Weights of a small image classifier.
Training: muon at rate 0.0054, held-out accuracy 100%.
Data: trained on rendered dice on a table, 36250 training examples, 128.2 epochs.
Rows from block 3 of a small image classifier, named by matrix and row number. Rows with one number belong to one neuron. Each number is 128 + 32 x the weight over its row's rms, rounded and kept within 0 to 255. All counts start at 0.
Before each neuron's rows are labels from the 100 images, of 14976, where the neuron reaches its highest value: "colour at peak" is the nearest of a few named colours to the mean colour under the peak; "strongest on" is what is common among them. Only what is clearly more common there than usual is listed. The data: rendered dice on a table.
# fc1: MLP up (model.blocks.3.mlp.fc1.weight, 768x128), inputs 86-127
# fc2: MLP down (model.blocks.3.mlp.fc2.weight, 128x768, transposed), outputs 86-127

colour at peak: green
strongest on: five on top
fc1.505 [140 128 128  61 128 128 179 128 128 128 128 128 128 128 128 128 128 128 149 128 128  25 128 188  93 203 128 175  86  44 128 128 128 128 139 128 110 128  97 128 237 128]
fc2.505 [128 194 116 217  67 128 107 128 128 128 128 128 128 147 128 128 128 128 173 137 128 145 128  91 166 117 128 128 128 202  98 152 155 128  73  86 205  70 207 128  77 128]

colour at peak: green
strongest on: three on top
fc1.634 [128 128 128 128 128 128 191 128  67 128 128  53 154 140  87 192 158 128 153 186 185 166 128 128 128 206 128 182 128 128 128 128 128 173 128 128 101 177 179 128 171 128]
fc2.634 [ 71 128 136 128 128 128  78 128 164 181 128 148 128  81 202 128 112 154 128 128 128 140  81 110 172 128 128  92 128 177  68  89 128 105 149 158 150 109  98 128 128 108]

colour at peak: green
strongest on: one on top
fc1.191 [ 43 128 128 124 165 147 128 128  64  81 128 179 128 169 124 128 128 187 128 203 198 128 169 148 128 128  88 128 128 161  73 128 128 168 127  70 197 190  77 128  83  78]
fc2.191 [169  59 128 151 202 128 128 104 182 128 128  60 128 128 128 128  65 128 128  52 128 128 130  89 128 128 153 128 117  31 147 191 128 128 128 128  92  76 202 128 159 128]

colour at peak: grey
strongest on: four on top; dice: three
fc1.355 [173  73 141 120  70  97 195 128 128 153 128 140 136  83 101 128 128 128  88 161  66 159  91  99 131 162 128 128 128 178 128 128 217 128 128 128  90 117 128 168 128  92]
fc2.355 [128 128 128  74 206 128 128 144 127 183 131 128 128 128 157  85 128  84 128  64 128  81 128 128 128 142 213 128  87 128 125 118 128 182 127 128 197 102  31 128 128 128]

colour at peak: green
strongest on: six on top
fc1.757 [170 128 162 128  83 143  91 128  82  64 128 173 136 167 128 102 174 128 128 128 128 117 122 128 128  53 101 128 129 165 128 142 128 128 163  86 155 179  89 127 185 128]
fc2.757 [128 191 106  83 145 128 119  60 128 122  60 123 118 128 128 128 128 173 101 128 141 137 128 128 128 170 128 127 128  60 128 128 100 128 128 128 105  41 178 128 128 149]

colour at peak: green
strongest on: six on top
fc1.289 [ 59 169 164  71  91 128 128 123 128 154 128 130 153 128 134 128 148 128 152 128  68 179 128  57 136 128 128  72  77 128 156 128 128  49 110 157 128 137 129 128 128 148]
fc2.289 [157 128 179 209 201 128  62 195 146 156 128  94 139 128  91 128 128 128 128 128 170  73  70 158 128 128  34 157 134 128 128 128 128 128  93 128 142 128 128  91 128 128]

colour at peak: grey
strongest on: six on top
fc1.622 [128 140 128 179  99  78 206 190  84 153 128 151 198  84 128 128 160 128 128 145 140 128 128 128 128 178 128 170 209 203 128  87 197 128 151  55 128 141 143 151 128 142]
fc2.622 [128  54 165 166 128 116  96 100 128 128 128 128 128 158 168 128  85 167 128 134  79 128 128  66  99 118 128 103 128 128 128  97  88 139 121 163 162  45  64 113 163  83]

colour at peak: green
strongest on: six on top
fc1.22 [135 139 128 128 128 104 128 128 164 128 128 145 128 114 200 138 160 146 161 116 164 130 222 137 128  90 128 166 134 128 128 107 103 168 128  75 128 128  47 183 128 128]
fc2.22 [165 128 121 128  61 128 128 163 128  66 128 122  92 128  79 128 128 128 186 116  88 128 128 128  92 167 113 128 128 154 157 128 118 116 155 128  90  86 128  66 169 162]

colour at peak: green
strongest on: one on top
fc1.366 [128 141  58 172 128  95 128 128  79 128  93 159  99  95 201 128 128 128 128 128 128 128 128 128 128 128 182  76 128  52  74 116 101 125 128 128 128 128 143 128 128 128]
fc2.366 [128 112 128 128 128 168 128 128 195  79 128 108 128 128 128 128 128 128 128 128 110 186 128  72 128 128 128 128 128 215 128 128 128 148 115 179 128 128 128 128 167  55]

colour at peak: grey
strongest on: six on top
fc1.565 [158 128 128  89  82 132 128 128 154 153 128 128 128 128 128 159 110 128 128 110  90 152 128  97  84 128  63 151 128 158 194 128 105 128  94 128 128  92  61 184  91 134]
fc2.565 [128 128 128 128 142 128 128 128  94 132 106 128 142 128  89  91 128  94 118 128 128  43 109 175 128 142 128 116 128  97  96 149 183 128 160 128 128 176 128 128 128 128]

colour at peak: green
strongest on: five on top
fc1.642 [128 168  75  88 128  40 128  61 162 128 180 103 167 195 128  85 111 128  65 128 128 128 128 128  68 184  91 157 128 128 128 128 128 128 128 128  78  89 128 133 128 128]
fc2.642 [136  95 174 128 128 189 128 198 128 128 128 189 128 128  83 172 128 128 128 128 128 128  81 157 171  98 128 128 128 128 128 128 105 108 128 191 128 163 128  98 128 128]

colour at peak: green
strongest on: five on top
fc1.43 [128 128  84 128 128 128 193 121 128 128  98 193  71 127 104  54 128 128 128 190 159 128 128  40 174 169 128 128 128 103  92  95 128  76 128  48 112 106 180 128 128 169]
fc2.43 [128 128 217 128 128 128  86 174 128 132 113  71 156 128  81 167 128 128 110 156 136 128 128 128 128 128  91 128 128 165 154 128  90 128 138 197  70 128 128 128 128  61]

colour at peak: green
strongest on: six on top
fc1.442 [ 72 118 128  69 128 188  84 192 209 128 139 134 128 128 128  74  70  54 128 128 128 128  34 128 128 124 135 128 128  60 128 128 128  89  73 128 128 128 128 152 128 128]
fc2.442 [128 189  70 128 128  74 128 128  59 142 128  90 128 128 128 195 161 192 209 128 128  98 128 153 128 195 128 128 128 246 128 128 128 148 128  87 128 128 128 128 128 128]

colour at peak: green
strongest on: six on top
fc1.694 [180 128 128 104 144 128 161 128 212 140 171 128  98 128 128 128 128 128 128 128 193  65 173 128  73 128 128 128 128 128 232 128 111 145 128 137 128 108  90 128 174 128]
fc2.694 [128 182 156 128 128 128 128 210  83 128 128 128 128 120 128 128 137 133 128 128  85 128 128 131 136 128 109 128 128 169  86 128 128 111 128 128 128 128 128 170 105 167]

colour at peak: green
strongest on: one on top; total: 1
fc1.66 [128 173 158 128 128 169 128 185 189 111  77 128 175 181 128 128 102 101 128  78 128 128  96 157 115 128 195 117 193  89 128 128 128 128 128 128 124  93 115 128 169  65]
fc2.66 [192 167  89 128 128  75 111 103 128 128 128 128  77  80 128  98 128 128 128 139 107 128 219 148 128 106 128 151 156 198 128 149 128 123 178 128 128 128 154 125 128 128]

colour at peak: green
strongest on: six on top
fc1.395 [ 43 128 128  63 128 128 128 128 128 128 128 128 128 128 128 128 128 173 128  68 128 124 128  36 128 183 141 128 128  79 128 128 128 128 128 128 128 108 148 128 128 115]
fc2.395 [191 128 128 172 167 128 128 156 104 128 179 149 128 153  57 128 128  85 128 198 128 165 128 128  13 128 128 113 103 190 157  63 128 139 128 128 128 128 128 128 129 211]

colour at peak: green
strongest on: six on top
fc1.656 [ 75 147 135 128  44  43 128 128 128 144 128 128 128 128 121  77 207  83 188 128 104 150 138  78 128 150 128 128 128 100 128 128 128 128 100 128  69 111 128 128 189 128]
fc2.656 [199 128  96  60 192  78 128 154 181 128 128  85 248 128 136 128  38 128 116 128 158 128 107 128  99 128  53 138 128 225 128 119 128 128 128 128 128 128 145 128 128 128]

colour at peak: green
strongest on: six on top
fc1.519 [128 128 128 106 128 128 178 132 128 128  96  67 128 128 173 121 104 128 104 128 128 128 172 128 128 197 152  93 100 128 128 104 188 165 128 215 128  64 128 128 128 128]
fc2.519 [128  46 116 115  85 128 128 128 100 128 192 114 128 128 129 128 128 128 125 128 211 128 128 128  88  73  67 128 128 192 109 128 128 129 182 128 128 112 128 130 144 128]

colour at peak: green
strongest on: three on top
fc1.250 [ 95 128 128 199 128 175 128 128 128  50 128 189 128  72 120 128 140 139 128 128 187 128 128 128 128 128  78 192  81 181 182 173 128 172 128 139  53 128 128 159 154 128]
fc2.250 [154 116 128  94  93 128 122 120 128 128  69 136 128 128 128  66 106 128 128 201 154 128  91  77  72  89  87 119 121  83 114 128  72 128 128 128 128 100 128  90 100 173]

colour at peak: green
strongest on: two on top; total: 2
fc1.764 [128 131 149 134 123 128 128 128   9 128 110  81  96 128 128 188 128 151 200  85 128 129 108  75 128 128 128  39 145 128 128 128 128 128 128 128  95 128 117 101 128 128]
fc2.764 [118 128  53 128  76 128 128 128 216  96 128 187 128 128 128  48 150 128 171 192 137 128 151 118 128 128 128 178 166 128  89 128 128  77  89 128 128 104 128 157 128 204]

colour at peak: green
strongest on: five on top
fc1.224 [128  95 100 197 141 128 230  76 156 131 192 128 175 176 116 163 128 114 179 128 115 128  64 128 128 128 128 192 152 128 128 128 128 128 110 128 128 128 108 128 118  91]
fc2.224 [118 128 150 141 128 128  57 215 128 128 107  93 140 128 101  50 128 128 128 128 128 128  74 128 128 128 128 128 128 128 178  97  35  83 201 128 128  76 120 143 141  83]

colour at peak: grey
strongest on: one on top; total: 1
fc1.485 [ 67 223  98 128 111 128 128 128  91 128 128 197 128 128 186 159  96 128 128 128 197 128 114 179 128 147  92 128 128 128  69 128 128 127 128 128  99 174 128 132 128 128]
fc2.485 [148  24 128 145 128 128  71 128 141  96 128  90 128 157  96 137 129 128 140 169  93 114 122  51 128 128 176  57 137 110 130 213 134 128 128  78 128  60 125 128 128 128]

colour at peak: grey
strongest on: six on top
fc1.30 [128 128 128 115 159 128 128 128 128 128 206  81 128 128 169 130 128 175 157 128 128  80 128 128 102 128 128 187 127 128 114 109 168  50 164  59 128 112 128 128 175 128]
fc2.30 [128  90  94 187 128 186 128 128  94 166 128 149 128 191 168 155 128 128 104 128 128 126 128  98 156 101 184 108 128 147 100 159 128 128 128 128 128 172 131 148  57 128]